A small contrastive audio-text model, trained from scratch.
Data: trained on telephone keypad tones over noise or synthetic speech, 39062 training examples, 47.2 epochs.
Rows from block 5 of the audio encoder of a small contrastive audio-text model, named by matrix and row number. Each number is 200 + 20 x the weight over its row's rms, rounded and kept within 0 to 999. All counts start at 0.
After each channel's rows are labels from the 100 clips, of 14848, where the channel reaches its highest value: "loudest" is the band of the loudest frequency at the time of the peak. Only what is clearly more common there than usual is listed. The data: telephone keypad tones over noise or synthetic speech. In brackets: how many of the 100, against the usual share in percent.
# c30: last pointwise conv (encoder.blocks.5.c3.0.weight, 128x128x1), inputs 0-127

c30.98,213,189,239,216,171,209,215,191,253,200,174,212,191,231,220,199,235,195,207,253,180,193,218,222,182,197,227,223,184,213,190,197,223,230,205,175,203,204,196,176,230,202,208,219,201,187,197,203,210,235,214,187,220,202,196,205,206,189,206,195,186,206,190,183,186,206,203,204,208,200,238,197,201,217,215,209,187,197,208,193,222,206,213,198,162,197,210,189,212,177,218,212,194,223,200,189,219,193,236,226,215,241,211,199,189,198,229,184,219,217,195,179,156,192,225,228,171,219,246,174,174,255,213,165,214,215,159,199
loudest: 1000 to 2000 Hz (60 vs 21.6)

c30.43,219,179,210,193,199,180,213,219,201,194,199,220,211,203,177,247,154,207,184,228,250,209,196,199,204,184,269,223,182,179,211,222,176,194,188,162,221,197,200,203,172,192,206,203,200,218,182,219,202,204,206,187,171,200,219,174,192,222,224,214,216,177,167,219,243,215,215,187,210,230,197,193,186,161,202,192,183,178,190,191,226,212,214,193,190,201,171,157,210,187,218,219,182,185,180,206,233,216,178,188,183,192,205,205,200,213,223,221,189,192,170,206,196,180,190,224,216,164,204,201,197,182,258,204,213,194,200,207
loudest: 1000 to 2000 Hz (53 vs 21.6)

c30.125,190,190,226,209,240,204,219,223,197,174,209,219,203,197,222,207,165,180,215,215,190,179,194,200,191,230,196,216,211,209,225,187,183,159,208,189,185,213,230,179,210,190,203,209,247,193,236,202,194,205,203,210,196,178,228,199,206,176,196,208,185,188,209,180,202,205,202,214,167,205,206,205,189,206,207,200,183,191,195,211,223,173,161,171,148,194,196,198,227,255,189,198,181,238,218,216,227,193,197,194,201,147,197,177,212,171,167,182,174,220,201,174,201,200,209,192,210,216,200,176,244,191,156,208,162,202,215,225
loudest: 1000 to 2000 Hz (52 vs 21.6); 500 to 1000 Hz (46 vs 22.2)

c30.12,168,227,188,210,190,223,209,202,209,226,186,208,207,226,212,183,196,188,197,195,217,213,195,187,217,210,210,229,199,192,208,204,196,169,181,195,186,234,207,191,212,210,197,213,162,184,177,179,175,191,198,238,191,209,196,200,175,195,193,199,184,199,171,169,192,178,219,162,210,205,212,199,150,215,197,211,189,220,220,179,175,190,193,176,223,221,191,173,256,184,205,154,222,252,192,182,245,208,204,235,185,217,215,215,197,201,199,195,197,220,236,227,244,186,195,199,188,183,162,184,203,189,177,230,201,171,212,218
loudest: 1000 to 2000 Hz (49 vs 21.6); 500 to 1000 Hz (48 vs 22.2)

c30.47,222,190,193,193,204,207,197,183,200,203,205,204,201,171,219,202,171,214,205,211,206,204,200,201,167,204,203,204,189,183,213,190,204,194,216,185,191,232,202,197,208,158,180,175,209,201,209,219,188,221,182,220,183,197,200,189,191,214,205,183,214,214,191,200,242,212,205,198,190,176,219,172,200,181,192,174,207,230,203,215,228,168,196,203,212,160,201,189,222,186,207,157,200,201,165,211,205,190,170,181,194,231,174,198,204,176,194,229,222,217,192,260,262,208,195,149,192,240,157,163,236,190,161,198,193,184,228,197
loudest: 1000 to 2000 Hz (46 vs 21.6)

c30.73,203,203,224,195,190,196,185,199,207,192,209,212,192,203,194,193,223,196,194,190,181,206,213,195,190,188,194,199,180,203,209,188,196,198,201,205,210,162,200,202,209,213,182,219,178,205,186,215,195,208,198,178,217,218,221,185,221,201,184,221,205,191,183,185,203,244,199,165,208,188,191,170,205,204,193,195,246,172,171,200,180,196,195,173,241,214,200,178,199,189,202,208,176,203,211,213,224,207,233,165,190,188,212,181,285,234,174,258,198,156,177,204,256,195,198,177,178,196,210,164,195,158,184,182,223,179,186,205
loudest: 1000 to 2000 Hz (45 vs 21.6)

c30.64,225,212,208,198,196,207,161,177,210,209,186,179,203,213,191,207,206,221,201,196,196,218,207,181,183,196,198,191,186,212,198,177,176,208,161,167,180,179,234,223,193,183,217,190,154,156,208,231,231,205,206,169,203,206,216,203,184,195,209,240,160,210,222,225,228,182,210,183,216,208,207,187,203,198,172,185,156,153,205,203,204,211,177,186,196,236,220,157,179,226,229,180,200,178,198,207,219,180,210,170,221,184,223,192,179,148,205,201,196,208,183,202,166,219,191,188,217,184,204,187,215,203,199,183,178,164,193,195
loudest: 1000 to 2000 Hz (47 vs 21.6)

c30.8,198,190,225,183,211,212,192,167,191,212,219,220,195,188,203,190,160,195,211,211,196,207,195,195,198,203,202,204,181,205,199,180,181,210,207,208,187,204,216,209,202,204,217,224,184,196,203,209,185,206,167,175,217,172,207,224,191,211,184,209,184,215,196,197,206,213,214,190,199,190,193,194,189,180,201,193,242,227,198,190,186,201,210,201,155,181,200,175,155,202,175,213,194,187,188,166,135,220,211,163,225,236,201,196,157,180,186,210,189,212,185,152,224,214,151,265,203,203,189,217,220,164,163,169,213,185,187,212
loudest: 500 to 1000 Hz (46 vs 22.2)

c30.23,204,209,195,198,219,218,211,193,199,188,216,216,199,174,167,218,212,208,218,223,211,179,193,188,210,195,196,154,193,213,175,188,187,209,204,209,192,224,200,173,182,215,225,195,223,187,204,157,166,189,181,193,225,214,195,208,172,199,198,204,213,232,191,190,179,223,207,213,195,177,233,187,203,179,212,204,195,211,203,190,198,198,137,202,205,213,194,209,196,172,193,159,166,236,200,215,175,212,151,223,170,230,176,227,217,182,209,199,173,209,206,197,185,233,208,228,231,152,182,157,194,239,197,206,174,214,203,181
loudest: 500 to 1000 Hz (54 vs 22.2)

c30.7,205,192,212,240,223,185,201,222,238,171,193,216,209,203,199,196,179,202,220,193,205,213,204,176,198,177,174,201,204,196,196,198,229,191,218,179,166,206,234,166,194,153,168,211,229,197,209,170,202,233,174,188,192,206,202,216,201,211,184,199,182,202,171,199,182,219,194,191,189,196,213,183,174,180,228,174,201,218,172,214,198,191,211,175,166,180,195,156,179,197,217,198,200,206,148,179,190,182,227,189,220,203,216,183,172,198,220,198,197,200,192,234,180,196,153,231,198,212,157,205,194,217,179,190,191,210,141,217
loudest: 1000 to 2000 Hz (63 vs 21.6)

c30.95,194,223,225,207,201,204,159,218,173,185,211,184,208,199,187,202,176,198,208,230,185,202,217,167,225,202,191,219,224,193,180,195,189,198,201,177,202,208,150,227,195,199,174,180,199,189,201,155,184,207,204,165,203,183,193,203,217,200,182,186,205,217,211,180,238,204,202,222,222,203,201,171,200,223,214,193,184,156,239,192,195,172,212,206,221,206,186,202,185,195,231,212,189,230,211,174,152,217,157,205,220,226,193,172,235,228,172,190,159,203,202,197,190,218,212,191,215,154,216,190,178,229,199,232,205,229,194,197
loudest: 500 to 1000 Hz (49 vs 22.2); 1000 to 2000 Hz (48 vs 21.6)

c30.122,189,185,190,209,189,199,195,202,183,174,169,224,194,201,194,206,213,206,202,191,190,217,180,220,207,214,209,191,215,206,173,208,207,205,198,193,190,215,186,204,171,174,215,196,193,200,204,186,199,199,202,203,192,210,203,212,163,190,189,202,195,186,189,187,204,228,200,227,186,229,181,155,169,199,195,201,210,235,182,203,183,226,161,190,199,192,196,176,187,196,198,214,221,217,183,186,177,226,210,218,218,212,160,170,223,192,209,228,149,160,201,268,175,177,138,210,164,186,227,250,205,196,172,194,191,230,187,226
loudest: 4000 to 8000 Hz (47 vs 8.9)

c30.115,211,219,204,218,206,198,215,208,185,203,215,205,190,184,217,212,198,214,229,191,218,190,223,217,228,189,198,206,185,180,182,198,196,209,220,186,170,190,202,207,203,196,188,200,218,176,203,209,182,179,192,187,204,196,202,217,210,204,179,192,169,194,198,200,200,174,179,214,204,174,205,215,190,193,218,195,180,201,186,193,186,208,190,184,187,183,183,195,192,173,200,183,170,229,195,187,185,190,171,183,207,219,127,212,169,172,210,224,185,164,152,227,272,201,217,161,169,237,156,164,217,232,223,179,210,167,183,182
loudest: 1000 to 2000 Hz (51 vs 21.6)

c30.9,219,190,168,242,196,188,185,199,201,175,177,184,202,184,190,205,172,210,232,194,210,168,202,193,203,177,158,179,192,182,190,206,186,175,194,211,191,187,232,181,188,177,183,209,182,178,211,190,196,188,215,183,186,229,232,248,188,200,186,214,189,213,212,189,198,224,173,180,149,210,197,196,210,186,196,175,184,205,186,178,187,209,185,192,216,208,203,150,173,198,213,190,235,176,186,175,198,179,221,177,173,209,180,217,209,227,185,218,180,167,175,226,235,198,205,206,199,187,262,182,200,178,176,214,178,203,178,208
loudest: 4000 to 8000 Hz (26 vs 8.9)